config = dict(
    model='image captioner',
    dataset='views of escape-time and Newton fractals',
    image_size=64,
    tokenizer='word',
    decoder_width=320,
    decoder_norm='rmsnorm',
    decoder_head_dim=32,
    decoder_dropout=0.05,
    beta1=0.9,
    epochs=2.8,
    final_lr_fraction=0,
)
Rows from block 7 of the text decoder, named by matrix and row number. Rows with one number belong to one neuron. Each number is 128 + 32 x the weight over its row's rms, rounded and kept within 0 to 255. All counts start at 0. Numbers have three digits each. After the name is the row's rms in percent of the matrix's.
# fc1: MLP up (decoder.blocks.7.mlp.fc1.weight, 1280x320), inputs 80-159
# fc2: MLP down (decoder.blocks.7.mlp.fc2.weight, 320x1280, transposed), outputs 80-159
fc1.299 147:124131113179101116092152207082133092157145109170135179081114159110138107140101138126176131135220102181140100107149136177127197132123151126068095162100129165100120110127088191168095065104124098163153139039117058133150111071131129193073127173
fc1.300 095:117118130147106131159139194152084133137107112078129102128136152128191122214046145170110129111073178160146148161140138167099112083097106149150190134132163070166127114136121082183141090138157084088155146119156082106132177148112113105125097106
fc1.301 105:171062136156117133118098136099130104144130103123169067098152130137146135107135163143121174152131129147117096159169114098134135073132162132150145121161148107191103120175119147082146153164120174136101137164118180110094147164171156141120130102
fc1.302 081:144122095145065121158086084176094097152110144131093129129126173143159140142113134160110159115149123173135148081131087158144080125074151122098119088062140049182127147131116150195135130143154129128123131122117102106078069137079128104120144122
fc1.303 094:088127166134134120148187126167116101130085116176090108215172128107206119174157150095174109087073164128180182135095143132185107131122115141100137168119090140145141106134131129185143110082118164098138086116091188107170094152119163168117186121
fc1.304 090:074088087153087111114140107155102060071145126106086127135102114127127127140099159148192077085064164111139127127139122143144140084070152177141203086105126098105141149105141137141122195115111142167103107134139122097154177104188114156172113040
fc1.305 093:171047126105139106163091090106121145102098116150217095156150131125133170108102110120145104124130139101118125113169094103118055127104148149195124106086088110099140218080190134133130097131137101132055146112169146153091146154085150152126110090
fc1.306 078:126164128179117186045151210114166099118130132158136143138113085159158117134126121128109075114099142116129125119103102043100124138098101127070137161124231109074147158143169159138170165165131136130146160129082132153197165078116166131119163133
fc1.307 129:158119162102082135092143145155118120093106145151128124109159146156130114176049142041131143156118139141108180115081133125137128136078173170122161105127082156176170082153173151133116169108086124077133107091051139090132067178149169113121120161
fc1.308 100:126109164122094190115095144104157213116070138134070119092114154113101136189144131139137150160095152131160123180140085167124116103119152112066127131085087169129165111141151046105104115107102105138104110089142152181046164142109129042119218140
fc1.309 132:147157128106120125096144192111128118184144186147076111130128134164148094151087122113162123167088144126176035148111191103164095146122141151102108109126115124071147126125134124186145137172100149166144153120106132186158117107150132114123113181
fc1.310 079:134089131093142170114102118125101111119135168105097098125153116079118125051175100137165107122132124188138153177114115115131161142089142171161080153136127142167141131126156155102095142104097149099092158145163113163118163130133147203090140120
fc1.311 094:124116145091054131194127125120084149125115084109115161140120077185142116181109084146134117134121160146173151198132153116094166133196100123141101154133205080135153146133104098179159105162106186116193160126109147110097120044119111137213077192
fc1.312 088:144148111105138148118144094143077074072085121145151132088146126090175102120136187111116150099122110146102150093114193162115128094108114156142123057123083115101174121104163151090105126132146100082060142112170153115191144196120066132058109125
fc1.313 101:110122146158118090111168138042159091147109118118135164151107104160116125164083139133151172143197170097139129068108208089141135161220129131092149176139116160116160188097075103153069133142142137165172032105132113174139127162111107097088131132
fc1.314 089:118115154151178131180167124063063133139127111176151087112079098139103127101114107150125139135109167082093230073158139160182168157144112138181170107107140157153183153193138123114153156162163138142119137085141165119130048133134131095119162137
fc1.315 111:094166149045115155130164129145117074078127078149067162065130070127100152132160124136116137183139082119129157125181137093151134115144088135116129128136168119129212171129104172121151134144117149084227095119172159124150131111167119072134091084
fc1.316 096:090140152118121079140135152114119203212179225136162142154098153180149133099121075192098075102130201076126100130089115132128146138152111115085120124140125127172197094143140174168127131116131169107060109142123086128133071080166175091146126131
fc1.317 130:108041090109161142182112122137151127184135106171096134130101187145139116160062091071178129113122106111120126149128143141137089140147086152154148132136134108109117113102244127185150152119150147137079138218129117142107166125134133110156183187
fc1.318 120:142146135122106164109119168116105093162117111121061149120070096089124120123159108100137172164110128198074150056132169182074148145141090146085095129140129160172166109118089072092139145152138115174125128147120152192131187065093154111124141130
fc1.319 110:121110118147124170138166115105126123128136104059109129173150152158141086116099171183116160138109085133146123187142115096147063096137150107078114116061098131045218147105140108122099083126132100159122202133106058183075154108102114068166166131
fc1.320 076:170133092154111137138092095201085107125201103148117133147132101172173095161108123146098156146140135179148117080086103141166150102095039105142128104104120108122142177170102169112172124157189144097178154140074152122150115176105111132078192089
fc1.321 085:143097118143173154094154090098107104090105121113133168134095165051136184105109106108174162148113128171115103181125114135136147140146169116179137175104088118158144086104115084104149076113173095185123130135112090153127097124135075145131066144
fc1.322 076:159133142074165114105122109154157078121136107095178157114103107108102210114132127133147111168148144062133062110148112165155075164168147124116120118124109068122151148108162112090150102128185151065199165150158109086122124160153140132137056110
fc1.323 080:119159092126110150145055110139104134164145079090132121134122092143146175129127165119130126116104123071145124169132042134169081119128117142135088104185104124128208100115163149155143139178099163095116078176173150108191141120128117143143106141
fc1.324 108:072166077129140106137153103116151108054153122137144113130130195102096193151133172132129129143101101122083160112148104135131132121151075136139223078128110137152201099079094155146137180176144165136173117118154187100122142067112065117166117114
fc1.325 124:147144131139139147075128148113083087097122094155135123173060102114147125145117111141108081136159125107112188069182102086114103133120096118088157061163150134136153128154159158085167095119131054149143121104087170176162077101130197177123133146
fc1.326 076:176138093126138138150148071093153100146129168115191151128129100107173177186135126146108136149072116168136167196102073161146069109080125170063100149108106125113103171086148142105094091185139108131146125174141134146095145135059081094079097135
fc1.327 095:108073130100164126158069165144099132113101125128188065100112155066128109081138153175138133122185098134122160086165149093192091163132147114036100107101086148182140143137152095077131125103128139093096138120119098135159121189061109101118127118
fc1.328 123:094130076086126107119173093136172115093128140131114206104122126103164099148096089144192115128131124088131126118147127140084187125122120097089171150060062137104146120116158088144114160130113136096156081088120098135190201119115134182164039133
fc1.329 105:101127188140152168082175168173141147105099121191120146131132119086159142151170138181108128183099139123125059089122136135113088144110110167141180120107113073080132188108080207102065159112100173120153165135120157171168072153201156137149104151
fc1.330 119:168152117075129120132155136110093147147143244133135142166089159152155155123166093127138152123116104133162111178119071100161116069079112152122108096067111148117182122154099134115198131130114078103143153152153105172087129108137132128083124097
fc1.331 061:150181106142133168153127097143137160167127168073144147134193091130098161070137084108172108125100185132113174090091118092138128155147168113126147179131136102122191138106145101167143097103097094150129168145131137112124161133105110154147118131
fc1.332 072:146160135084121114113094126162106088128127130129182094071161134129090115156082102179169164116140132073184177098113187085139074117128152139146069143176109112230150117131118119083108167134123118124194161123176019139127170155151101149098163108
fc1.333 086:128110117121159134162137065107106128100133110100137128149064143081175097162087153162120110175126181158160162092083058176099156134112118131093138129156122116106117158101109176112100108098145128091131149163176145054180126180136155114160125125
fc1.334 098:062111112166134140203151090091154144170083107183137126075152166143142075091099182117151145139107129078073158132130060116135098132110114125098155170135110137169138154163166169145096137136188201156062130128167152093124191136104149068107101131
fc1.335 082:116142153115093186109152160096108128114099156065122125146182214179139060131106121061154107117091133075138190156176099159116160159140176073149171167157110100137174070090137131078165136123188151147109131172146085114099155163130108183123149108
fc1.336 087:074127034067093176074117120088129064111077099138158121147134165109231138132101104135128179128167140170104147163193109106146107131056111132166189168079119179142087066084120150098146149143195114111143103175157125163157194175135125159111125132
fc1.337 125:067109117132117196157157151130126155128155119160151152179080128116148127098098198137134151155115184151159137126120188161106100072121127167127157199164140150095135161202125097154130154123136137086107055134115153139175147133089120157083129144
fc1.338 108:127132155088154080126098178132095064096104149110144122144183138153087087174094136105128137170119156106133136118058126095135082071175113132099034203136150135162137138136145180118164100098167125131168131107142101122103131136128144094104183136
fc1.339 090:137097143107158136101141073131138099088127098069118116179116127111149148113095183122073142146148138105105161146101141068129149137092107147157122071150123114101118110122139184129089114131126171063127071157117186140147132147110167110176122137
fc1.340 077:076134167122113102090108116108148169134106104181109129163138048198120155081127108098089120114097107143175139127150156123104127173100145092108124094202113117126205127162114152076141108069105098105176119090048088148157172122061108119135115096
fc1.341 085:130057132097122149139089117140148110181143150100187177138096168088114146040115107138199175132122101092141114171150093095101208134148120074115129089170143147108152077125136099091136121132155180107094094135166160153137190146123156102114067114
fc1.342 093:177100151151118103145096090134125176137092133096099154153154114135127074103183145116151143137108112177182112144105169094153116136101163145108126128150065146131141122108110162137105103156152084150091068160122113171133122116122083112088147102
fc1.343 086:041142080091087203162198137161109135128058122069118132144156195170143066119115086173175119091078165115160135141166156154193148126097112167136137168145125102175146148078112189170103178142118149083067104195109096113178169156092068103120139132
fc1.344 132:104127155096067157159186127155175106080156169078106162118103138148187076141124182180106125166134112108113142126102082116170082125151147099151115122073095140158161156114160145093097133127085136082124162183190190142072134187145069150130129129
fc1.345 117:123110084149094124113136173132190122125110154158168111141152102092181152121081118123111142101153153135112079226124193096080125110102108090162203075075195106121149181124137128086169196136086191075119131142129128154144114110096150116085133114
fc1.346 073:092146076139095168117137057135093158145090170085078170131126085187153113144154070135193125153120132129129122141121084135138129136094118144168160180152154103141190136109107112217094145129092107156164140099170101124156115123211051105145131099
fc1.347 108:139160122176162113102137151095145107099096081145125190171081148080142140140113151136114157188151134097149140155060125102134188119118147083077188150092144187146156059155150109133092128137126149114176176132125091120112102101189108174144158137
fc1.348 103:072084133088129177137162164130132101145190143116151162155123064145103139159146170153120134102104147162156144106216123130106132074153169109143108165094089133072112210073118201126142086107119097084126133107119079099131200183122130117168111175
fc1.349 082:131158164139118167157118135120076098135152130100137129130072112144113130101110152152151094148096196102146152153179192154105124210088082121126124057177114132146170112131150151109111146079083180093155182129090056168116122146126133071104182115
fc1.350 117:122129148107135161158159145143110081155142104095134174103132135120073100183121133146141086128133147172111083097148165112177163153120130158130125181088094152207160170108143153097091134115047128115088136158160091117147130170092142081123127134
fc1.351 090:105092173146083125139126175145078133151101182140177135131142122136131075079163125097140157163135123122120057122075132109101085126145108156194084154113127118092140087147150153139190165146091177153143126113128095105107131088123116119110122120
fc1.352 088:077143093147146112129093092077138157153213104133152122059072079082094149065079097093063150080133077091116137135143143114097113162088090105148151126144087112164171168105095113065177162128183105071118067130146106097068142169136134108110100140
fc1.353 109:079145122142147147119104150116156142093087139152169132108142085125140149151158152141135149087096144092215165192140165082084075072096121114097094198135179170090110145123154107140066159088122096128106135087104186092142134143133082103099198104
fc1.354 072:151115186084138152169131129119121144179143134112119148166134109165168098153067165105131131144167149126163156141157131119109108126171143134093103151095122132191186116122146143142157112125062085100128135137167163111130120123133114135129064140
fc1.355 078:104132128118149144088110155113160144160127089178159068093117161103113088116115172149143126121163178154147161170125123160150134077101102201066119039159110096137183086092079154070146118094144149084194137103177079113168117162167153174155058148
fc1.356 127:073146130171109069126127154114138152093241108119186052111137108145097131194122095125086149184122160161126181122113127128160112098162155102128096119147173179121200133095177130093062138158106163163127122166154144082133155143098145102136099173
fc1.357 160:088104166082140172137122078170167118152104126094115132116170085119211098138110237156104166158126107168102202119087073170169114162116147129100163061137093162138144082142143147143131156137157082094146082088127115133119158173147169069149083177
fc1.358 113:140073142111172093154121099140108065096157089110088080078153089118138086205114117080127128107071172114143166143170091130120130098132136123147095012106137137119175178147140144044094168103157142113108118149156127086108111154122082111144129152
fc1.359 096:165155146145126158104094092149124107124095151131121099093171093131163075069104161099127166073066148155139154141152201109112140139101082113138109136178103133129169173122130153144099079116180180075140072125108102115088079189147119114105068093
fc1.360 070:130095149108071120147148195146112148111121128118182157123143173128111184142038130152132061105095190087156142095144112133138150094088136144098128147066124096075177181150176150148164091113119159142087127161189165109106184138131115040122117155
fc1.361 092:183159117171140153105091108135132133122144088137170110134155168125149100141153084139109147141103118104135161182123175093135113120167103150114142109159126109170159127102185137157099147145125068148151154222107204110180149128120141155111068148
fc1.362 097:053141161106102168110094082095139094186178098130148145134129088117151093120085107176133188162106191132216115122151151159142085126113125128158109080190085127179173140102089109073118141130108085131193186121111116172140117155130134102109078102
fc1.363 130:133148140091140126120082115116141115163168101132131118102113081136196162065139118141160172117100146102120131093179180095135113090096115067123064082111117146100121054095122102099073153118122075148116135105149145122133054125110161127051104104
fc1.364 090:113096131170090185120120065143123106186158148088152157155132137165157151180138111134182112090081162115101120157177181137179095127098096099113104146112119100136118106101133079140182140139095113113128106117150151124200113074114124163138101146
fc1.365 138:121166098150171088129104150116166143147120112133127129145124150075152118102090128137113131155163123138216086195166060161128107123180177120151129094068117187092131115118174131140142075141116193146098156113198143115143116082099127136107150123
fc1.366 108:142112133144169131115117120124118122092158157125178132127121087144125175131090136200109112165102115064130172172145159151127106139141143119113079119142138096143136150182100123093173121112107058143164125145143140115088135118131027172116136164
fc1.367 092:174131125136111124141159124136156112136080101112170115083162177088140091069139173145122078152154124108121167089133178102124071190138193130186188122149108139204164164143095153149105160173122120137146112130190081114097153085099207170178099140
fc1.368 113:171140122123149149108131091186135147094129151126129123234119163123142134084088101097108091165120142092121111150134153109127182141081103140108150128100152139116127090129115058095145138176154131144101193100138169172111177105114125160137126152
fc1.369 106:160092065110142148176135109160143164162126119090167108163125116119108151099125131138169087106103104136144054104147096120098122130095159147089196120139189155087156055103103111088163111117133154141111154136111144123086102131168128125073187137
fc1.370 097:079105168189090101082115166145125105178121175138147161092125120091051105114134121173180141130201163096116139077136119093146093115149179105090108181080103166155148158078126152138111122161122158149126169153137111155170151179102116132129111133
fc1.371 081:164143186131155150139141181185095172158122130102054139086136105157111143170064064103097135135154150129145132116114071139129122106114085147129113198096109137117128155112164179160172139157097111114183124093146120149166126134133091144130114104
fc1.372 085:109119149134036139086182150160112112157090156125156137177117187096127174138163126148109145135118136070098099140103155129113107089127146128118075135107176170147159125199121072170139140115156111146167098128134131167145158132147135169076083140
fc1.373 144:169146096117133159123094152161131104105192087163168111116111173156099147103082082097111134156111180062053150147127094193133149127175098139107131147121150086081138149096061094129162165186125094141161111164112112125086157093091165130182157132
fc1.374 085:148113110136107094126169155135074152146129110117117128110077159084108145094109141135136123118113173189167162200126167149119079147104106107075142082064130155138135213109115119082100158144117089111159069137139121156145112158141120117070137098
fc1.375 112:152150135137092114138138139069106145080086120186170110153115058128151105083139116113139100112137169098106092110161080136088114150151108141157076152137125103145093149125121156136067105152137078109163065082129120174125112150141092202113152130
fc1.376 105:142169105106071117149117200163115150143068098124135107118168092149119099149074101194139086137174138068165187111127071160157135104148148127130095131133098095076164143092098228126080064142107106164143058082155128134110185055109117124139134119
fc1.377 131:105138099116126162154126153146113123126132201153093100109060145097097160106085168093131111176116118160158149099157052147163063136118138132123143170172093104102132153083117124203146165161132144116129102156055094192118148148111124139136171144
fc1.378 081:150064138132085174127051082193146145087162135103130124148175118075187121113121070119101193139156050121126190131129153098116134096100117161138106133130103109109124166142122087116080085094187180186125126161094126108187080132077118111179078111
fc2.299 166:145037078144117142139147117135137142148131095178126138132159071189157098142144144131080174163123079103133117130136120220169125096139123091106119151084089125079133135069060173133121162149100092145120090133117119145114192132132170138147106101
fc2.300 090:146094134079145164065117098145160141100093097115119107130095083081130122104155095036064072118188128153124088137109100063166130098132097161169091153144150121162116149136172106102088166157096152153129127192114098126178119064122113132144183121
fc2.301 099:125156116103170104080105115077124115129096122089100143061096117107059110188008065193156157092175080159125073126132175123101112154123103168139132157145139154044198140112132114147140131046103128117132162070088134128180100154121101177126134133
fc2.302 075:173114122152168079161156099088135153121135132116128090104153153070093175197086142078173097196101112123115145126155099085131081110120189106171119148129112211216201152189121113143128114154137101102123178108149124145117124071148147173128105078
fc2.303 114:107207111161083175131112121127145156104092228085163146080076093129086081040146186103106144076131106097153057074101097199129082133075084130130083168100118119141201120140081120114110112165111162111174121110114115127112167121161109156140181105
fc2.304 095:122071155165127150134073180099150113160116180111125117136104053157126089088109080125145168166104132157169138102116064193170155151147101200126130137158122124102090121119169177132133130126155171102115109142123147173115112147129163138141152093
fc2.305 089:136142132118145134147139112107145149182133190168138129146153131108158119162112155121121189136166141084144117162148138139135109120142124106094142171136118125141201120103133117108141088127185090087133109115114076052137144119174112124103114141
fc2.306 077:138089071087160116109060079113156150152086105141095107077105140163091107099107165105153060149105093148077163135160173138131150141118114137100131100102126135099153132136145083135135123141178102155121124157097158108115140133148137147073056053
fc2.307 141:163128059142134191089089095100158147142137116202108138135109117122146125076111102117159157151129078148113155146101123195158174148149155090114131147168151117118099141146165183131190137156161145142118153125124150202079146096129102138128151077
fc2.308 096:166132116138176109123121123120146040075167097131185131142112192092173100103166081135151135124162128080156113121074131154068090141108115147172075124140120150169105156147174148115142165072128153101139163115161137083120052089102143142102120117
fc2.309 129:122096078152093110134117099160122103135140125101122158117110141149088114125141118092155143120142091203090092081179134129184061083066156124175121108088126108103167149066153116119129121141164123108130188134127091121108144167181155164121089099
fc2.310 078:102134129177172171177135140147096164094145080131115084143148168104113142145145143155137092143101160085133171143128137163106155146147150153145141212120106115146153177101154075076130137082169143106060145163090157140135148150065212167098164110
fc2.311 097:155151157122136143183129131179148091153113162135119088120192127114114180124081061095145137062154180117074078159173099130096189182144141152103177134165129146124110156149158144114111111080121100138172154147175118121114162114133168128111154130
fc2.312 090:109110085101119130108119139179124145132132145170116169134115163167138182074155148132122055174120110091103149118087101152094084078146117083078021068154194149160136117167184094164127161114138200112089152128171201115108121137142150134183136109
fc2.313 109:122172124130094106105118124132090095174119120151100099119126158098091092094107122093150142210096161185108082140087090099078147121077139084108156180150130085084102096109151119133209160168106136149127123083147109169085150073108106106054097140
fc2.314 082:154140149100157144126138121144147066147138086153112113112113157132022115158147135179059174094192123133108094146133106108082116103159139148075138107124099106083097072067131096077092161123161126114139152134079121131164082130185135163089062144
fc2.315 118:139086148077097144178095143132129147173113117124167139138103132119125129154132156145158094094090117159122151099180108096095111145142159141171149150149185030091139099082114071119159111154140155076099197131099165137122119113089164145135195108
fc2.316 095:158124110193135157071126127125155126093149144182055118091092113136122149106171137111152201146160117104075161094148100083075151132142124169151103128138136116126115122126181089118123136119116120179138136075100099155135142124163106057168103206
fc2.317 129:147125074166132075095106159190181145064125112132087078101074107087149130083185118149124110123078140096127139059134145096062131138124154152116098085140136164122090111159142109098060109109134128100142137076123141136107109133143083117182155126
fc2.318 117:128069138103161161146113107141126082140113086187130135114151115136180115124104097148133063118186118145079099130116116101125117160116047130146119115146086161157109063144101134088155141150149160083136144157137091101143109139132125132175071082
fc2.319 104:134145124163130180154099120067085131175096175067078143118105146177159117143123110131091137148094071135132153170164089177147095181051098130074114053133088083090148128120163064185142072155169131170143120079148112151121104096101130102163099114
fc2.320 078:141106136085099121154122160123115117117126159134125113062132108139089113109142167124135145150098121105109142092157098127103193105141044092129099109107177094183157141127143111078095142093119120135147131124145189143168150166204093150079100131
fc2.321 072:137107128128154103080088124144093115127099098169107127111096131121103129161140166136154107121114119118115092098134179135142153125121174146159097118094115143133138150164147122100215058100151153141199142121146179133107107091117135132131124060
fc2.322 076:127159131098146092121113117122181162102123208123127098073180084184093161147137161098075153171112139121131101178080139123109108141123113103197115130140154180029176093136140089169145111153121105190140130125164131144137027172143104082148102147
fc2.323 081:117170125090169098101138128152164099122142094129178139107113187099156096101176124190181136120154135205107143183065178093176153076111138114074125169129132126123081198102144166098169112116092116156117139143107119090078104075101155133096138100
fc2.324 115:135142143132130173147155098196090106116112135161123167100163071133130088100058170174131160147139200139109115178109102139135138180097174148139145131117139150164156137094132109151130051112133085141159103096116131130138076172115149152161129117
fc2.325 120:156191139188157127092160104133080131144143087109187160115141118102062068104115209066115118174089059129172133152131138168140091117190174189128059089158141129096109088098136133124127080114137099099142125140147140082141093137117102149108148109
fc2.326 078:062044166147116129125072119138132112128143103171084177075092108102099111086116102126079165109171106165152109079159110187104151097124146175081082108167126068145090158172107109131193167123097100171148117154063119112160105217102123063080096158
fc2.327 095:139140130148134112086164076111164080116146147158107128104067113161106131044119132056148080142208141180157099115148102152122145128109129177146140106148120141082138061158132090116093104125080124114096102116202095112138118126196102113143149158
fc2.328 120:088084083136176119133178096124161137160139147082113146142179167168160142119104105148069156134084148090160092173103134090083142098115197148138111123121144105064125111188142109135127105157119124141130133118102114122157165127183060131130141159
fc2.329 111:148157076151108119097105129055115190173144120112121151140082139166122125147115134118108163102159130116115097068167105105101157132069109073127090152125102173122136120143110047153188121170169084053135134122147089157146151145113066128165089148
fc2.330 095:106049133091114183112116184106089115199183170107089164131121117198112144166135158082160195157145089160140079093153159179157098111151145107170141124064145128131200159108129112072096128139115130185189153138127076110143104137077177097137066138
fc2.331 063:164139130092124135154146136150109114081160180111168108029172113120120156100185130114126147073090122130129118183166149149133128111161138129113102156117132119191076166122052077122144190065087057149066129148146182146143106106156070158112155123
fc2.332 067:152166081145138094138097102154095105177127110099139063083149114133099130139098105139103095135133101101101096142136115104120094137147079128132057133128152166137124109122124109147152134235160129189141098092117155157145112151195138163189134133
fc2.333 081:092118113176158149128177198113179077179111126173059127177065105118137085116173107159154074189117166156099125072140142106138105074104096116100185137190171124097120098108181119160180136088118134077072177190130163146075193080125164129134119091
fc2.334 100:143143130163101099125078111138174174093153163149145154151138114208138152133183170115160122199159133168117155127086132176144154101130111124093104082141118128083153160064134174095160107126120087185141138079101111150137173167191124155153118142
fc2.335 084:101147154173139115121184147165104135086165154156186109141154141164103156180178136173039134138107131148144144170165148128132069142077123136177105153086175157095140136068143185105116118142087112096139185088126111119130148153085147128111156158
fc2.336 081:113135152128115102075093087121134155133096145114181088194138141147117146195158065107129198115143159101104089108170174154169113147152153147095135123173077107101137048099126077116141170109091107113098127155150109139137081087138119168109102063
fc2.337 113:149122172166136156155165141183179161141071172188109105162126127134129115170098152151133150155116160179149139127145110109167137138120124116154116164072092072167123123112108186178113107118093115111133162074162159114075127160149091098140146174
fc2.338 105:070160100153080134070149122119112138176072150087129107121075106055073152069140082093113133174143120127071134146197151156117064141084149169161072107128132157158139109141159151027098109124133121093146103148128130153114145119117129148137124169
fc2.339 093:111096162152124075134097105171056080137158122155189115079154094204150149110143165152175169155125172118125145163108144125157071160153070086110100144126066200149179147107165137117128120124121125141117093111120131131100118118137195164162104084
fc2.340 073:157188124077154141146078080195086128133168082130134138106187148064157136162085159151170149128042116206158122063138066176109158149104136160182109159129160149134145113124175089217153170109161109139140112114109147108112164128127146157081145159
fc2.341 083:140148134073154064149058197110096130107139225144130146096158127074076060154147160115229161134098162131150098156089109093106136103096091128183200133119052122138106092087145126073120117132133175094125174155126094124144132150183128136175166120
fc2.342 090:144099151154180196099110092155088088102083124090065081040113128124180129091137164151060111180141145084173135134076130103194158124146110158133140118119102105121123123130134098125139146200110116121131108152165113112132088116108132100113138142
fc2.343 077:122116114085139160135119107094173132182135168119116095121161120095089076133089162089096096105121107134149082112112120153154111141122161119120049112123078085133125090163089191095070119154157084135163124144150144166087138120170066125168157126
fc2.344 139:134046125162090152086095177106130151164119155175094164156098176082135107178108126089110136203089133127178131108093088116171147093119083153146115143149203129141126175194112152135078120119106112095208146095195151115081084065129152116192130076
fc2.345 125:122132178077139082089069116089097113152121089169094157090149119112142114145136072140116138102174126083138137090139048119207113139112172090137120120161115173165130065124109121128082107174114131151075143149112094117108070154117198073169158119
fc2.346 077:123135112165154131161150144132068113198145109153084133148147149112094197110129102135102183081113161130135113122100132129155000136121041158154138089121132145153094118083079154084123082112120116145096163121176140139105159185074116138103162139
fc2.347 109:128071134111174061193154089081111159117140160117138109150119128168148165166097134122105111114111146129073113045144148135100098112129138139168134134130093060096168168110068136152079157122163164078114159139138143107112150101081156097106081171
fc2.348 104:159088106113118118073146147093139153157112156104145152137100142123188138126144045088114119135137191099095105139077107154103103092101158138126105139074066171075171095169077112102126130149159117188101120130102153184127063114134215144082097162
fc2.349 093:158164176161152160104068119074113131138179141207085168114155179147192124104149075157110126095134145115103123129117127128148063093085127152121165111143159128093093162047174123117125188122123144159145159108087122140135133090130176143162091115
fc2.350 116:078148157192179156096136192148113076144127123085120145128108124135115129134090077127065124187152183112139119080155076126115076139097129082135146198100171157099117095155132121142194155126108122132107150137137139184131166122138134095152135124
fc2.351 094:112129080114216080101065085118168133155147135085116087117120064157168132116148142199105058152080173169075149106131132122138161075144129132126115147107116155131132134082147110152096088146117133143167121115124141111104166146147131146195145124
fc2.352 079:213102174190125121158101070078167158116088116151104086124109145084169136186089167144138118139141096102089102131113074163103166128125128121118120108139104096136106182186134159148101177117103154140099143108113103144109166148146176180073141156
fc2.353 120:119137098148156145108131121180133113142116135109065119161133142118131139086097128098073105131156202123135135103081130131099155120085168140114123187112170107153120131196147087067136078179110132116071110112142098150080077165162141118109146098
fc2.354 065:135139108113127126092131158094090142132095135090155081121188126106160126100129088160115152122141166158071112188113156130110134142161120141119151162139209117135162140123132132144141100099155086110083147167134155186122113121124120129160131119
fc2.355 087:119172152065065130184135161167067119112129155180083157110149108145133132128194161128083160134053152117120141119194146123101143171103163097179128131109146164140119132135092114124159110111110096164104128070203117140160113144129143107153169127
fc2.356 123:124079162136130162194169171146121147128104104155090163176189124120144123086134155097124117133185085133153192111130160092134112128167171179082143118148068055129146121112123138100133107114186083133110138092082131104093147091157113133138153104
fc2.357 161:104089110140117099125143177137141121127147137193152184127155150116070138162152103110142084093100141113126106113105153039106122152105184176082098124109159143167093122157129121176102128106150159140082162136139158129106079110119146091106068139
fc2.358 108:121158168127132131153138112080165139160126198093149148197118154115133132093114159189164122120137139181128109111150189066171085112153110134121082131121097084097082086089174093165085097090080170217072165071128156137145142101170159168124160151
fc2.359 101:194097083109064138120168080133120127103152056129126111170107148152110182131105197135155158128113120052102096013163149157157098149104120149152128165139160120121099118141138171056136111154176173125142206198147133174112132151166177124074128137
fc2.360 066:089052192115153134087133121130133165083099110198070171092070154137123096160110094147122139188101153142116137143126102172100050091112158064129139132186147075060164143113116165129111106138103118121149086101124103120139144104174091138143132137
fc2.361 096:150155101091116147123121072106105142110090118156144119216110168123129079164138110102118162121068136200156142094124114163179114112090149145196162153135154154193118127136074131135130124107150140132130094092106093130143151181099159161132129046
fc2.362 095:120120156092116117189139083157146234108113155172145097120131121184105159211107167103091116121112116138087136147128127057127158173113142155163188119181119113108097160055138170145114140087091123128108127160154126170076120125137143116129166093
fc2.363 130:158107096164218151128156137092132149117142109134103100203111113214092156129082146103131111119131145131117079079115094132137123137136119165088141105142110120105153171175116116116110116136102165156152114174170096155141160175173153114224161126
fc2.364 095:161162098106113159085135156095126088105116105123076123139211116084077092132140090155143119135187065190128149093084104109115095110077090065129108150062141118080092100179051127133117101152079121142098135200140192123136119143177131074145145162
fc2.365 128:087082078134176113138091130153078128176203123129137123092122127136155141134158158123199114121150094172120140082133084127109163109140134135116149126162109073144147157103093129145128069085127137145145130044074131113189112070127141135145181113
fc2.366 111:118095082201123098152143085111132125143132162150162098190178169123131156114117082059083171164137163194098076132131096169138146163093130161120127164167123164097090118098139067134101104105127182117066161126092105173172145150195140089135131145
fc2.367 094:103159096100106065143110110053151120188082153111099135203222138158156151133064126117160186148129091082153164119159118118085161145126140113149082158145176182163076132129102072132124124114082120193171061162086095119129093107142047140132173152
fc2.368 112:117127191158119142169129148131143185052133161114121157084081111109153117141172119124164183112136138108076149180158091096126084163144118129133136175135140102160101197104118052204082112124105130128115105061112119115115080162111124134118152124
fc2.369 115:118130121123152129143106102106072113112167144079141126101133137124134158152140158143055121136065101142085132202124109121128115165194084147083098152121073077102200151122166030125076140142105065138086152086094142130175148130144102136097144115
fc2.370 088:077122122153140097142126149180130086127107068118175126090118139139179080210102080120144108075103092139162134129119056108114185108140190101170151090159121129131079083140125173089050173116204152108089157087100183150162103107137084156100079126
fc2.371 087:126130168110125128134188097130093087149102081107173073075112147109120111074169149167177138184165131145098113132135094118143142163090100106100172116153143109095148095193183090118166059071120177104089137077161110114091102081165112109078070091
fc2.372 093:137080095133144143179101107147156139130080107125139124134152101125163163141139174135152091132119081105147087176097157134130144156096098127145182103112128149147117112151168101114155121194117137082136114184114094078152078103107146166203117102
fc2.373 144:126175140089118129148146159120073141143134142106132092137218164123158176144115144168106215189073139150119112143129142130154079113157166133142152120153166170140144105090163184160150126176117155131081124111098099101098165133121093116107066152
fc2.374 076:184168131137149101084096111139110049109131090136135089119140124131072143147127078125104173152102097135118063155088078128140218159118135169087031127184140188147167139157134128068144089149141114098123119102109109149154160119087111117127108070
fc2.375 106:122113145156171095142110108153140076207157110102097149164144103178129171104103071037129133113152107115124109068159184100093210146117095044096135207108100123046133109075096117146161141190097122157083100108090138145194136076144132193110122190
fc2.376 088:154120151138109148153164152127145141097112163167121129141124150097139082149158082137232089152109129134134170051145088151092074132176114161176129075134121129069142167154173073096138081139104172140102120177113143114100103132135074115083065098
fc2.377 129:106099189204119105163110070130181081177134107120107123176137160140163157119142156175129140150084128111105072080166163084093139099109121111124139139151153116117140145105189131106142186158104125143122174186142148104128146096099130094134141208
fc2.378 079:149136162144101089077166142133141134102136155116106078148117139107185163140121142133139131150112069133178061099092129130143176115130158123058177124085112139113134070166121182110109118166206163091124122106133058113128147048141134174134144116